{
  "model": "contrastive image-text model",
  "dataset": "rendered solids tumbling over patterned floors",
  "train_examples": 48750,
  "image_size": 64,
  "crop_scale_min": 1,
  "horizontal_flip": false,
  "translate": 0.12,
  "tokenizer": "char",
  "vocab_size": 29,
  "loss": "softmax",
  "embed_dim": 128,
  "encoder_arch": "efficientnet",
  "encoder_norm": "groupnorm",
  "encoder_activation": "hardswish",
  "encoder_weight_standardization": true,
  "encoder_drop_path": 0.2,
  "encoder_depths": [4, 9, 4],
  "encoder_kernel_size": 3,
  "encoder_stem": "single",
  "encoder_expansion": 4,
  "encoder_widths": [40, 56, 88],
  "text_encoder_causal": false,
  "text_encoder_width": 384,
  "text_encoder_layers": 12,
  "text_encoder_norm": "layernorm",
  "text_encoder_norm_position": "pre",
  "text_encoder_activation": "relu",
  "text_encoder_mlp_ratio": 2,
  "text_encoder_head_dim": 64,
  "text_encoder_fused_qkv": false,
  "text_encoder_bias": "all",
  "text_encoder_qk_norm": false,
  "text_encoder_parallel_block": false,
  "text_encoder_inner_norm": false,
  "text_encoder_positions": "rope",
  "init": "kaiming_normal",
  "residual_init": "none",
  "optimizer": "soap",
  "beta2": 0.95,
  "lr": 0.0019,
  "beta1": 0.95,
  "shampoo_beta": 0.95,
  "eps": 1e-08,
  "precondition_frequency": 32,
  "max_precond_dim": 1536,
  "one_sided": false,
  "adamw_lr_other_params": 0.0029,
  "grad_clip": 0.5,
  "steps": 2400,
  "batch_size": 128,
  "epochs": 6.3,
  "lr_schedule": "linear",
  "final_lr_fraction": 0,
  "warmup_steps": 240,
  "weight_decay": 0.4,
  "adamw_weight_decay_other_params": 0.01
}
Rows from block 7 of the text encoder, named by matrix and row number. Rows with one number belong to one attention dimension. Each number is 500 + 50 x the weight over its row's rms, rounded and kept within 0 to 999. All counts start at 0. Numbers have three digits each. After the name is the row's rms in percent of the matrix's.
# q: attention query (text_encoder.blocks.7.attn.q.weight, 384x384), inputs 0-63
# k: attention key (text_encoder.blocks.7.attn.k.weight, 384x384), inputs 0-63
q.152 092:610531513614519576515521541547458416515563540483528479522446535494508507490583453550553485511532491561369483484537435519375418481456555391423494546527489449516516530514489493544579482548450546
q.153 089:496480482503488513456483527543467509526477465571476535555499505490529499549506507533508504562482498493547444600464514442523446513428413442412443503449518510555491442526539534467527444470492479
q.154 086:553485520454557532534516477552480441459437549437416558571489441499471485542526568467496522513401439554490559460506516437600539437425476497499448552449464456402495505509527443541519484473471568
q.155 092:490420487485445499459512607475528594538521450536453412517488531457568423482459494527522400480403451461519458456486475431457424495449581452484632471444545484419560460454478417536510530572439505
q.156 081:498520486530541408529468414576516564490519508552494488464537501531430561551544451511549533395585586473538556527455471486503558485510505453521463468483500522521504477599456487528447503553463479
q.157 099:509405490469496508560434478493589537509524455525507540522487481400524451494589444466485484426443492514482482462554624511507444556504500505453615561464556459563498556536575527577524512446536521
q.158 091:429550471557506505538496463477530584550468503515489461454473495493536422625532590499514495481619597430506535388563451520409493438508414459478520459452492581398498474468407518517454503470509506
q.159 089:564533447414480498457457506566450550541518473413573603444557514504528592496531479610495397530541503533592413564469526590430568514491537558569581489526466479478556534485407511487402432517405503
q.160 113:469503476402458511487510408547474465503523472513556497472430575497436520471556504473583479523519441507430501560366448529646511480541576544442533476529521417492451444455622466528469476447511507
q.161 102:468444428550523455488479514586415482533560469526480532532494531484539536499489463472478465436531475475518509413550515553454555470630537481556504503534440491548491504450549505512532468565485452
q.162 110:412504555550431570537480537535472464591437523504426532500546629476502588576536547431455486550494597464459555608579500543408519503514526465602431509487455462452481461561608559493498495495471457
q.163 102:423516502466494435517521385438517411474445492470488547548424500504461540516423512460481537513483562485525580542511500446455499456422571411477478562520581570492563475561475472552499512546578469
q.164 101:558493510468510394534460467559460507434544496565485464484506444502449497430436493459439571547407480394558421530571529487494539555494514576457513475524472539475571454547513535553556601529532556
q.165 108:522422536482543479511489558564480487551565511469492444444443523461516468416503478520425466488462611387506548496514532528442467511447466508516484562464455432594530528463491390574526464498513398
q.166 103:539545509483460428495528471574514580583589456477490467462434496459508479419391488539492429577561571463594537498520448445441502427589529504505464437476509582420461458452469483522480437536471535
q.167 109:444501561597494491453540477411494514542481430585463591545577504510428438480548480501471414499514506595519399499533559561543442473487413571448553558495549479424517543541511497403482478488527601
q.168 101:528480498490491640571447579440528566565487518516546393495526537512441417538522549447464545544526438494584546410478516494579563592532388454437494440443562521507456558493457473550493496430573471
q.169 101:559500470484472490515499548572566487450446500557539486632440430517459404552535501554574484479484523558417475590465579546559502373478442439497615459489395564527460503447414478480487516507503434
q.170 105:474649457474484511534547563493505459454534446447514487511528496454512440496564652439385515497400487448509531449488490449579519505539521519521555553496383533536494407471525485528483456544479405
q.171 098:460490443525532601482609362486439482503497543501424448492552492513494492459462431401390461555504553504524482550383558540487487414436544467478570457520465497520503493512549438482476536555483449
q.172 092:519463450546471555475573444477475437615493485440463637520542498458477460555544594535473585390537482442552510495553569512426422404398488476519453513511592496435527520537569511500407581397520510
q.173 096:522559522525467495460562551539483505424576597477396587536462390584435454451434537551534468440508467517518472417506491530438486420483573588531566482523377417516494506524471498495461489494443482
q.174 092:476539542560461418466469497563466577494506614557467503478503422413515440429531551374516548546396540486529445535479501537498535592545513523520476534521614540532423537513431576482436447503503462
q.175 100:502476444461516534513532568609458538493565514525417559486461485446475557492541373469511509500457500560494491533555404558419563565504389428518505449490611556454543458615441438530527471445484583
q.176 087:555545503483424454570547586498389484508568534504464470535568407487480516498466501578429533428504481452416447450545560560523528551558471446449412455436519398540462481476503573431512506490537549
q.177 092:473509508572454468481490481430474523454501570484561507420467527558624473467405559510506472548525477547527392370444470405607589488540535531504515538587490588513383528431415470577509505477509561
q.178 085:507491488503480617516469520586464551565538437516525516439514625380459543525506494556562569500374465546562493556543569574469467495422534477500484504550522515568482451493511480496401543568502584
q.179 092:526529486521552400511508544452487493492404453547512470464511521551608552529454401540502494512563464614443510575477462493496457511456426437455553459526492569506531503515488501483571432459453535
q.180 087:561487590421444558484509540442566467449567509465536540451426491504438482486450501572475440487490476565539555553451431518520503577520521524543535439616549620496507524437469413547485487471486441
q.181 094:498513555558432577584505426509474573480448453441538496483460482523522440483511514515463498448466534561470506567529487492420443459649495469476501481533472500489542497508433552487499537469467524
q.182 091:501473495461471589482493523576524618566558421407446528551515477551460539457425510548425507454448467569522581535530423567459475488476489600554451498487451524489504540507550473482528496536546464
q.183 102:535545543534487493446455525434426503527448514497519478468453541481490440621497536468532554481508405427532558399565421490465512476528483455503414462523413491503493524469572491490414475515539513
q.184 088:451565448403509532413580430485525502460469573475409453422472579434563538540489529478424472583609434473623549511475509504524517526492466470540559451504508385499391549519552534494550525592391514
q.185 092:481522455525485508501542485405489514509394546453479457584471501530494499534494418570529525507461532413492524504502541512468570464482442407515451453501442481543427454416399577449433425369575504
q.186 088:475449494566504511375526469549555553529632461518558549530562501513404475490432612358578500423552500458616504520641446420476481482446541412594423551594437465547354577422451506479496430475471446
q.187 098:444484415562554527528521461574501400479524481526440499603579469451525498576508474535464556497447482529520472483473451456471525493481501480568474576471507453527441418410439500414555530469484513
q.188 093:556452524511497563434535539517501417531637457463526541467368453587536547532452480462539582576526507500449437454461451504447507473539613507470602498539522496583508539493556545451474425439568452
q.189 085:548572554498517582485416502528450430427379471500510501551460504366410444465425571447399491483443471424466547478468550410578501548523619581532519422548550489470571508533473536491482396464448457
q.190 091:517438465539475526439489465496498427470484551485510552480541518507483484508519482529464524482506528473466551515508481464503474565448456461461540597489501464545620465533445628493485518449592507
q.191 087:505481481429507518525510458477536491467468549434515579470553499441503479490492608519449448457478459564601492427416490507533499483534491461482546547474559597541459535441516473476561545483521447
q.192 098:513531457400550554462493470446463588502505533555561435532521415541513603549478527548457584464511525482512557527462443491429542487450469524538532499526475554452525497486577520520548511523438444
q.193 097:494534604484375477500563439530508447519494486420511552496500525475486504468514571499539439470552549479430460543396513518383486523556566585515506527492468515548475423532525565411512538542497503
q.194 097:497483501504486440489480567416522447450458436557585414538450499530535564443491459516501509515544492486465453499443516526499466544557447548518517507504571542540576472504440521475450445478474400
q.195 106:458488553478542422496511530461589481486458525535518509467493502485563504506451390532504445490485454583436451570557532451495459587576404513476548485431511504456502565533598508543471482549441503
q.196 105:598419490540516505459430519371447462516639510484523491620584594496503547468572502516402531505442535428489485434521522490398462489459470524476543539472522455479576505498404472538539479566556483
q.197 093:526482374453548486512531501466488531612546525522533466516507571583504544514505439498471377470482449568453435446398501411536446454579486420553439432536463612546415397505464529543568445362569497
q.198 097:581505515565517466550489520537408510521454490486486601400481475493499458621481489534477479544500528514511479492581520539532523520383417514535535528446526551498482526552503478466460508411497546
q.199 098:510483526522602528490520513534506508544455426516570514447563537509467487547528536577551502437443502470492442477439432499611416543574447494483513482419504457488476436494384462573570466469460561
q.200 104:470442461521535582458457553523393507533541603437547540493599397461450517497553497416491532408493506518507389497570446502502501537550606483473565468499527517464450415441558602515557547413513489
q.201 110:512533467505570529476448443432509529482402550386597516584457462451467477470539422491464517448528447566452541557504468527568429525523459525581527472507514485493441437485509496441489540516441464
q.202 097:565550591448432544493529566495539476524608570575460452556541391476504492553470485489490589643600504503490570466456510441541459413548499487443489545460460558585508520490553522482521535566498522
q.203 104:535528537501480523580482509379448531441510420524484488476484553495523462403529581651507554562520486538422510452516493389477437437538507481458469530520489470565564551517514527419605502501549546
q.204 101:469481526407502562554511567475492449574472492540446521500518505473432422622555422467483473520463541400567528505530476527549402515574439498481387506491527484506500535541499490584456562518584557
q.205 095:392471596511492501502469557516432485426445520512396577433481433435507654521519539498480495538510399622512450513553432472482509483497463431450499424600603468405498545513518448504560534526502521
q.206 094:477409553537442476427541529487474529450452556569499415502449592458557434464599448506560505574553511466583458487471457450511517562455462545491445540485500509416502517522554546481495526501513424
q.207 094:435480494598466500501485489445542580430454520549424489404456516426473513396411537455488538483540484492522613544536530481506436411456494546410394521586500472525588512534502534513458440572520525
q.208 088:460510354530500502527409328449472496500540453533478402492467478419479457529458580431445547529600528483457561553592569529439395478463554555452497549530503434527545515500457540549425444582500458
q.209 092:480445529515393495596547527507550548527554543512472474552448469565535491455554471426520467547630424506475521579530592508521556563498429473552527400480519544538486526461556521420479502417406413
q.210 088:456590491533512492514487535584547465543516503499419510533498440489508518436503516560499542486428494476497465500578572602488475491550490500534550489472549420489467479502591511534524513472535580
q.211 082:449487555435569593517455580462474476494541534593453428550593522547439525487515393523572492505510581484463527486417421501519575506421480573498480506488559569565554566517477594507488502557477532
q.212 092:513561442630534497535534461497557403447483561557621519484482375469445499543486457541526435549427480448500405505455530468527521545528499491491488456523487443471502498495501385543517466455544416
q.213 093:394502465502559471523501522476527478591539529608435572499528493548482486500480464541591488553502552529567544515514512536516496503559547498498463487526435535494494418550514514527468483530432546
q.214 094:445575464540416478549537576470425480522496566521500451571451460592413474439442525447565546532476445518485450502525417575477501491484451455509458512546399508499447480520456516526538375427564445
q.215 091:493524466469499464465552430488549517526516422441456495508551560496512563452591525440468524518484587466521428530436508446535498470485446603497541427486492459489453597382563418467477513499535507
q.216 093:509506510468537582557517537519481458517419507486565468459604510466526454478497604504477466477499542430443543425542569489534497528443578444447484537590486534504512601448482419429438456481554402
q.217 089:472464513458474434507457439531473469548579502436415463553493507480504496520448507461544444504554569532404510551517447483447574481434439524561607525536455479392458558511543564548505512519495511
q.218 091:498423472564526505443567516577457476503440500470517525535456451543572434493476538517508495503439477459522573457428471570516593439493493464440479521533552600495494480482405471534515479542542454
q.219 088:591517448596484534539519573465512490441545479515587574517355492443527521550494454491437479412470490538493464491484570555543460533532544530523536564397534520515531532550559520554455486527500463
q.220 093:529496584543489575468578523541461521476492520640576491549485471498397549451453514626469480543439542498483529520473443542461554500464559476518497544504459477480568520494432513487607556537510562
q.221 086:620430493478408510565494487508572462491471393462484432502534608493443541526523482489445557521566526535486490479482505484604549479515553491476514522519525576497497499463476485522408469495498437
q.222 093:456510537515472477481487425512471473485516500455564453534433594591496558471450461551435607520566488536510453385457591425528562480541498527440530539539403478508531469434523476533641515409482563
q.223 084:527487401475557590520400484464474493484485494510451622509502413515469475496539452524487523424456511503515506492525561509469497551538481511517523581481483463540565591569515464510553528506499490
q.224 098:493453531500501602508458451467576434514554586504435558431508515496490451467562542575512501475486535469495490501521517496455625473545516556511516476537525374475545479527457476504561462506549511
q.225 100:390479487481507472543525487519414505501555432557489580558494474515608549425447475527449581481509441422498481455488457548595581474551475518485422550505517438442468555502467554517528474534476598
q.226 105:539456497462544474462532486518486513470509551491480533464526424507476550529526502565578438567533527459501461536610538513387534513526508584468564623466487511513564486334461433464516456502531454
q.227 098:611445494498509386449581576428565532486556562470458505517435505436442472468606451549411519510495593539530518471440427390460557510530488412452462530519599456545427536535582477428457512482480498
q.228 099:449429459446522567454519489493524489540534469540555439495498528514419531597523556552537492517510546536487604460483428424491504559551419566509483477589536496432575545429533498517518517535540605
q.229 100:530503402562525534451371542464477515499505518507604454518545416547518594528468574490522402510548519434497378504430561623559491379466565480489502600472462531514518547557459397508389502572470519
q.230 102:463546488538541487555482445432557470504533435427515563425381513465472463554463558501462485502544523473375518432464532458486554560432503498511490583455467469547445623541460537458441437534539455
q.231 096:587476547464438574553542550541485425412441554498507515529555404583532457389535513443457451532444439532493508437567447504539469581443440469465437476456556411476529582456403504528511464482463503
q.232 110:557558542526499550550495466528458545564529582450507516458497383410452571469481490549511505548549459415504522538522521512519487465477502475487480487469412493500444448495559534414554416487487427
q.233 106:520502434387555473450518485473536528545539510579440514513479469431514490513483478462567409528478474477442521445467523495398443510598534537493524579421591447483535483622513564529567462505506459
q.234 095:447576471496474578499494530522534495514489495435573552569568541491505545474422485505482502476511562465494535428527491598573470518517596477520584472415520443556565580547426498489427440448467488
q.235 096:547447473502501546520501531574432528473497495499439570484514490484536492517521558473525481393527531433573545562513400542527505506517400501470520568510559481590430498528462528491513572536594396
q.236 105:579491464504513471434388518482443507564558598456460504453575426490488497502493443538560583507563452492521601451380544433464477570554464492503460543442536505498477523445420495502481516482482454
q.237 097:547468553401587490454490549531454499464462510491541437531412527573527486482446537552512422432597574514546526503499469439483429506530497551587539454456457507423612510522511434529505568593588494
q.238 100:624551510552559516461541444431463504466480511518495464442533602499466514486481458496463494428523465489525459578481545531517506437399462562448486541521536509478506465504527427396473479490546444
q.239 098:469425451501476481547444503510607504501472538439462521448469560447503537449541458523574591610495475467563553637500500548505405516439443538592562471525427515501413539523515566605508591472480474
q.240 087:451536534511453488364552528420502454527514479569568504489439576515423447529456507381581518518446541525454607473436511493432573485475376539491541539523429540436441544499594484554455450582578502
q.241 090:462440513466446535543557515566538603523536475573591445563519524531548495412497498480414507463537598526507545476425493554509460447505409529479491424479536525491502465471529514494440523474497495
q.242 094:586455563501561435592434496475458598502533491502446584475445562493474611414529431489486477397486532559547567510381496558494443487583471432526452526458483439490486555535598480469459525397429471
q.243 092:482443455471587443565549476405523554456520564523514458500488556446553451497524548508534579572573490470445496504443513594492488513459379463531518462454541510504456520479536514484420519514518563
q.244 096:518496490504444508543593439606559576495579494558489404436536474564540527552532485380412544520495472527484474496468553485475403568527433507527426435524567480584509522463472521450634505629443550
k.152 100:490504525449464508451582484466612509437482572438521593417506525599455527548403565518424482529449504441540518445432478484419543531492500520506515386487416483485515434492502482559500495435475524
k.153 099:481456548520541564559436499469472534491499553537488431524528584555381563518496534526480537517488592548550522483480378437488561472435476480449473543465535511496559483570445493517433497581496481
k.154 094:487503478456544479526487470538464562473440553586494485372499514501444446509487429501490502427495531516505494515479473422479502557533476466570526549552593504572529569409593556510459494501491485
k.155 091:516544560500519539613468497496483554438491562475408532513567462479461556546569483498537504473478456470564519495409458493611502338430529425498464495506449546443421453505559464520482507540431555
k.156 095:566535435443551501452564529479546558558422541574534505532534406546508490539513493453473391503461447467496572520481513547515505498524477456571535492464595394449444511500498450551519487580573554
k.157 097:533528480482492502476546465524489559457513510523396550509550427471571535510631498555502586468475501482497427462448424489419466464507482430445496524456536529508594520451447440455497445443464490
k.158 091:533465471521527463544494386466500466483581426560565505548516448426457519492418575503522474498437464465387553518471510520475448419493522467463444467430531519528506423546498542466403512564577566
k.159 094:441468441498599546565489509533529514473489439481489499406524484457479478510574479493423528527526519607579487555452460433495478536497499493530431535453470519484530516527551560471540504501500534
k.160 093:502557525477519512426415535463498493490527503525540558600471515562539534454469606540533471525462448469508489423437453494488519578549489514488501549596469484539572554496586427540460579550386486
k.161 108:503525523457541473481556512508431560478484518405460592514507566490494516547472519531497379559476419577396510477460421464500475548430471526449461520542488550416505363501513475547543523446563408
k.162 095:539493466512541517560619505421465497519470556552473496450515592555437533519553477505528508523490530480550558493448593508454549568535492559545513440517489564450449550440583481509412539533567505
k.163 088:434524452455521502453455528538493564511468544316432555504385528532509547583419430491545511518503469518553570519425558518474442604474429524475558652563539429463502568497493462478529560570556503
k.164 091:575505400445526430474454518496426556508482444627572501543506532528537474512470520477459521563589456476484618484406487480468506486571607556495578560541482494516471471612564473592525496563568550
k.165 102:474519519592463515443561464496499536429576593362610557431533474490514483511532480491441487446508443530576539553491453495499479496463463464522454489605484506528498507522430409477600481525483565
k.166 103:576577565506503506453510426529445456538541463477486495545531576503492549522459432527477558417555506529525484511539507506505562468467537503500414455426480494532504502545665478526434683482503553
k.167 112:514523531526499540446503484527548379468492521478483527513544370450565447412461582457517434455589488534543508543572559480351543495544500486524478531552496560591457573521605531345466498519567500
k.168 101:465467452436577513489450454581587567439420589561419430549460521454420472548429448582560577504473554582494467490501586550519515518474503610500485397526511456487399514486517577667572510480509420
k.169 107:405509544513501494564442407510441558491558439519495463363485494457407522518571504485471520529497483431411466554509511417442488528494491560511500495564445564510489514542518454468492593491448462
k.170 096:506562557533480597537406480497436514487474534527509536504556522486454482487458464477585567510532513617514471559489439479436547455591525463598469571441518397457497416418513462572430549556450494
k.171 099:492523475505454528428536509508502469545496457484582558439574532524550576451516520467424453431567426497556432554588512412475509451511425522461471536476481552461488526571473475413458474500534426
k.172 101:598588480539505442438565496507414508502440487559521487451482578510529531489551543493428553444520559527606550608529502560497498491515477586561540487544447418463460552429470457461594457589463578
k.173 099:442532443479507540513573551451475461539495523553487486480546454421531467460567550495513506360478562591504473561554550528492421447548439501505518582471505441503597506453460515436530525559458404
k.174 093:573453530543407589499500496486500442516375558468482509529397536479481497437513469465453512450595525480613543572445507517371492528501421493500531458477478484483509509552536515443407549435507518
k.175 103:507509612537439549529414466448500582441460568437510562492499520519462496480540472526489491535460471519525476519517408560480537439531602540566508579611472468510470557563469504490500483523478532
k.176 096:500489508536487481561505550581536484467551579537497464434534562513471521529417532591561448438551462577496457473423447484423504514488551420503485502437472434451503484565432459411378506545532532
k.177 100:521535467555434498402515447526602428427531507523638498542524441564489539435581579550520460452481476565534472527459446374403559526491581625624520440508499467392465481500491473512544487509496578
k.178 091:460489511448437444506492483465499481542445492438533495506547411525515504451531438542483559433438461563477517534490419494459496487505497481578569446462571523419573625477384551507534421526549511
k.179 097:523514588478433558493506587448424481538524512506472457420450585494534535343490415534579546524426412435572437481464469477461524604522566517554562568487471556444468513524439575458484523536532418
k.180 090:477466371494465498559530470551552504461486534551553564506483482469464569540474477464520490446431520516426596546467563558516512543480485499582563503458544500464477379602462499532591403501505572
k.181 091:545505477529518540482512545424644486520483407485433504489456479444515508437517460524507471531561478410522442556471534389551449542474482514466551570454524540541514555439509545446476458498479475
k.182 101:516489499510460434521474472448424557501507532540490473402518439562509439508493464575524474509455472473432484453471534569481504629542528532524481409559483493630549509516534630476604435494438534
k.183 104:416501394485508516607461453542524382469571531487451576523480508467472453518554517485485434414456456523600454444469476516421550553550523444486537426496511505430588490477573489427500531502498572
k.184 095:522563503586542465518498462463478439488554529564582464532501480505549493390481501471585579478427484510461488492524494452501457509580439450416558546513577533389511508500461512520509417555518607
k.185 093:459440461480509497456454584459462474518483609679455456430482521472471457434560485544512534530527588461576495450516511581502544541500496522383545412463539541580542462565622505434520547472469521
k.186 095:509465439481490476516574472560472527549547531451465582492471509517517514449596603461480502538522474497535513527453509568468524477584532534556598484463528518519479527559490502505502445628503494
k.187 096:544546435450414515468562543510518484543543487576406518557476495442618529544494408527538619533462511509527487549456507401518506567462488485543461545518476494592438421433506503529493484493600548
k.188 100:412533477446535427532428575522366417471588548478468462462505559444584429542492467462446474508490454520568512460527511534497532474619454479549487519548547520505486400550516452490603492620507463
k.189 092:569426437459466526505603549528512442551503548455439397534515562473495490495508424572501477458532463465630504567417489458584540433522474453494560492600560502474515526532424548459463499559464474
k.190 089:535476499448475488498548552537477506440571572505471433423493455494448558525587586546558485573480466506488490500382549508556583466494475600530537510540513482442622469539453551528498434461550531
k.191 093:581498498459548528509542494526531495421513480546547571585458424502458484494510527492543545489513521480391465493477445487479442561482608513466537491513442552577576597448462485406576500521479538
k.192 093:534575505557447439523489558470530433566498441465507552545581543514500535481528585530504519464495436512510503532499456497507423476497513519435447531537470584552478412620471504473498541479474517
k.193 092:450545524425551556507449533559402578529580536589482545497511546491564498484431529520478437518437526487464549447574460543567520543509480555524521495399457504427532568506507513424502352567528453
k.194 097:467480464594464428496481590494462492607504556534508507521450512473503474547469540520450460471545543511540442472515597563431482486540482469448408524457517455498456442540505542474523518535529370
k.195 110:454510492425522487525532526479500581392490449522434436556403461467423535532529482478478459451621473525486579478475527589491467486498503501499529491440465493435539546497502415533527565560457490
k.196 104:507497513451561531443465476503494522517538491534480491530495560485472403537488473497463439551565430540519470569484558431518526468532523505467650501503429494573510447478469551458593377491491504
k.197 097:521562370491574592559549487516467497460506494464480518502542479546453557411562464483474498405547420517583525491533525436509486455553471496457380549554512513502455457484531489463537570551500491
k.198 102:519463518564568464462424547467504526564554461589456465434488464473477562489453525462453503593523486522453469545490483454551495536571483485514552463508464538457494486446540479506456556500530418
k.199 109:599561546401509569439481452476506399493605573546367517561502463425443486473484530477477513463543511541575451489575441570498573448553473565486471497537571500415468431490510588514421449469532545
k.200 106:396482554459556486569475454407530571463398384566517403562530514574411502439554497394513474457484524503404537548559456445448489490491556511521506407438445565494548558559500548382535535529531505
k.201 108:458470460496594511411429505498603460477603542515446556487530418397540516499521470491554508436562514461485534454539505409447454488564441458460432580533519480646539511412499414415436483573442553
k.202 099:467437479533458472493573510517481457544527518569507489515527590438349539586513434541560533515523498481414530525523443444465587518512542573477448496510444448544518547658489557578530523519359514
k.203 108:463506433465483466506545539559535356568539479584549473604506510537514440478490459487450582488498460419522506455472401520405515511474486513551517449553450551574445507494495509531574566381469491
k.204 099:502529501509583506500436533542535602451494502417547461435488496487394435464450436581562407557602544445585545482434500492535469448518489484553392458503470533580456455539500486504487550450492532
k.205 098:570456451493466546418573493516505430464452470516523498458496409462434419501391442575489549457450507476480519443432482483564486531392562507469555545600511468587531493531548505440510354517488569
k.206 113:476469483437564514590467499509466434538450426526423561527580451591466444567537547535422469556407595544563507563501565578456548513574511637494549461526513486482510518471436436533425458543533470
k.207 099:526529445550499559417632495420540471573527401479584492442408494541463535564449435381440489483548563632409447509511515580506524483493521456471496504428464493541506586569570467601504466448548527
k.208 095:524531514476406460576497564530480501569578471495415453619483434468491551522518505472399491514437519458509591559588531508410535538411546508558519505584513528442517538437503521403558483491496482
k.209 103:497474496472523591522490473447554517450460494494491534534510490550454467554632420512541362420497554494441552546507496469534587464497462552600474432409542438439579469490519423478463487422469531
k.210 100:541548427452437550516508492516457507482540539455468474468504561458481554533550522525611410502531426588482417496592416550602426504531489445430521447399482396488463547503468577549433517495507567
k.211 101:472575507475393517514487571450496562477450514511541461536472418347500454496440530454545560489446515523417558408534555531499520650564544433498564570447447572547416449531508498587541429485534405
k.212 096:476546506502484519555516469475558537503483450450506548535513486549465437568462564521490529447462481527537502386469575428512507527553648538481520525529483627449462477464599517504472547480519500
k.213 103:550469512491512485495495625393517476461545597580435546450554513550556442491549555476496567479477429385466494501494489484536468540490479549581596487468467515518441508565517432513507523509570548
k.214 100:568525550512484516584524472483465387516450462446542574444459441603435511507404495460512413511433456439429460504473490453519480505555433504538506417417501571526542509542554484510506547499520488
k.215 103:467532443471498536469543455483598499569586534446574536486491479509523552521465468526489513453571480504347530451450529517448524471542485423559489447500446431576433523417432469509414486460479511
k.216 099:516523480517590404457555594580486539381454554597593552491515536561612427547444561427457367464521489489525512511475489548549504494571465442408574469551523475389539556523530542531558519635476600
k.217 099:493494477470480454459473449436472559506555507384461471556560468451456468565436546566466527601572548517581464596471451466500524433405615643553436493463418477537509463484498501503553365430528369
k.218 102:575545453420375560528546507497561559565499576469520470459491489510438515539536494469505532457439497556549455542397524504533410530470470477489481383448465495529515565507533472586443517513544576
k.219 096:516452442429579505499499502445484518527452532550527514585512443484545530488500604531460476572540502512556497554571428440401463579569519375470533521489506469463506571542487548412478520522562458
k.220 098:462487383480423526536473466421501537543507538511521468528509551526657530440550531463485477564425568524456533486497571514466463518544581483445608441498483434489561519450505455566581481451602451
k.221 105:429513552565407561562575543485583496401478463543498556561435570499538388592519454542565409479445486475505500514508542560500490581511556444468464445429506347532539532508460460429448604523514490
k.222 103:473515479538527484492564513576551434484600465522543542454527500460529475596479481465461533498531500471493622542457510449523591521512476499454542483461575443528453524421538505486445569462483445
k.223 100:538463489423534500442530613455481432529432591566582497478528433468527368465491560481466458579548431438432478605521556471483509469504582470472514454518551407582579511538553514495482541531511594
k.224 096:498513463367558415561478477380486516517572529452416436520468448535465569476513434594529417498511536494510433538519435509524558514479498477525619498427512521541475501524467545434469448552460504
k.225 100:469532412590494520517483361468447522522506474468520473459556561465510446482453433468469538555485450531551465524577437457461458493451506532500489454543517462519543462440513529479440498530484550
k.226 096:478487511500511461514524428450493476488484553435480464537462559538481543561571506514525453581620637565451480503531514438587477330524513489481514554477456554568584468553484448485478526479461522
k.227 090:612542583471438511531502544511506496567462520575452506532451485494520574514573527464452450647431478383544546499480518521544497526494396563441586464482525557354501495432480457547426433524524537
k.228 097:489522483418508541598405476545514549474510475468533496492487478454476470479542554460467518473523511508494485545450452495512494594474527449581498469571435568512539502496447484555508487438604488
k.229 094:533447522555462446595543561528512535568584561520568369464471487452458519436531401512539513529498511472458427514474517451620519454525518470491500663424491574488394522454479479527513502581548429
k.230 100:527462474459486360415584583455446457420550500567497419539545521477432496567472460521518520564500514468466430577502465499476420564532516550507562540473408457465441556478453395494490460476518606
k.231 103:474497434500524491489475533518480531522487511498518479488490499428415502524525488545518485449460509513472584422482530541528521585538569512495443474374617521449551461614571438526469552585564544
k.232 112:614501504562560483446500520533460432579548518552600524477399490525513507458488458498427537588423555505520587489583369520541449531538487456499651437501475487535475505420550542493508505475479466
k.233 108:461477468516520515509470575610467455561525602410507443468479458497597511620502548620538514616429483522536604460407450567528559393468444524469504520549457574471508474418508454569589498521455475
k.234 107:496505482577524418502502600520559398392497510556441446424426475407383527557566489410499466572450466565471546452567525484585439464512557524504429530556450469458442498553471441463446506491466432
k.235 099:479441518446566519488638433522556510570473505478477604445513531473489472577483516400479437472509483556498493534456531486485491554429430429504521535538475373492598485507471517553538523486461390
k.236 111:393462531518629475470513556473484555545496451420479507522586541511436489580587523562536427534510532482458519544506473530412489509570492564580488573548418533451526593505554471457470480563482447
k.237 101:477467496497457509498540549502420403483418491504439455486476449528459498507528438590436532535453500546523594541464558485514562470447535546556432469527549495453522573507469465521482457481406463
k.238 108:518505534489517487532474401526461505486416489492493473482634448435471399449475538398466425494494504428511465555560495405404462497445529371539395472526468525560537510441466507488497465447512424
k.239 097:509494448374426535564508466478450531476444542419583495590479507452511545467415478541416494502471450498551476393470399518504433511481565400501624496527505462505505465493537515399485481437465426
k.240 100:529553556499429470438463493481539505459436488448505485577507383420555528431507542484502463462386469546463596517429414524539487505567527505502568534535502560462434460512562518478499415520567553
k.241 096:482501546582434609594555466482454615417543501479446449461476522397508481430464516520495415511554476562513570555379529568563545461564478538484447545536547479553494533519440434465459578418545525
k.242 105:427430485478504561521470513459363507563456531458469491432469558503433504518554434552627436535547524522543490500424486381509547513556502567461563588508510582493450528492475461434416482504553467
k.243 099:488557500543521434536531562478523460452545526541501542528512550470581493510543412479530515550488556504475525468471406412476479593595382534601518450475513500346499522475495519460495439523515554
k.244 114:494490517491514533507605433506502457559499411464457516581462555444416594531502513551501547550524557512424576519529507500391374528508453481517486549585533402465506534403511510548509503519480530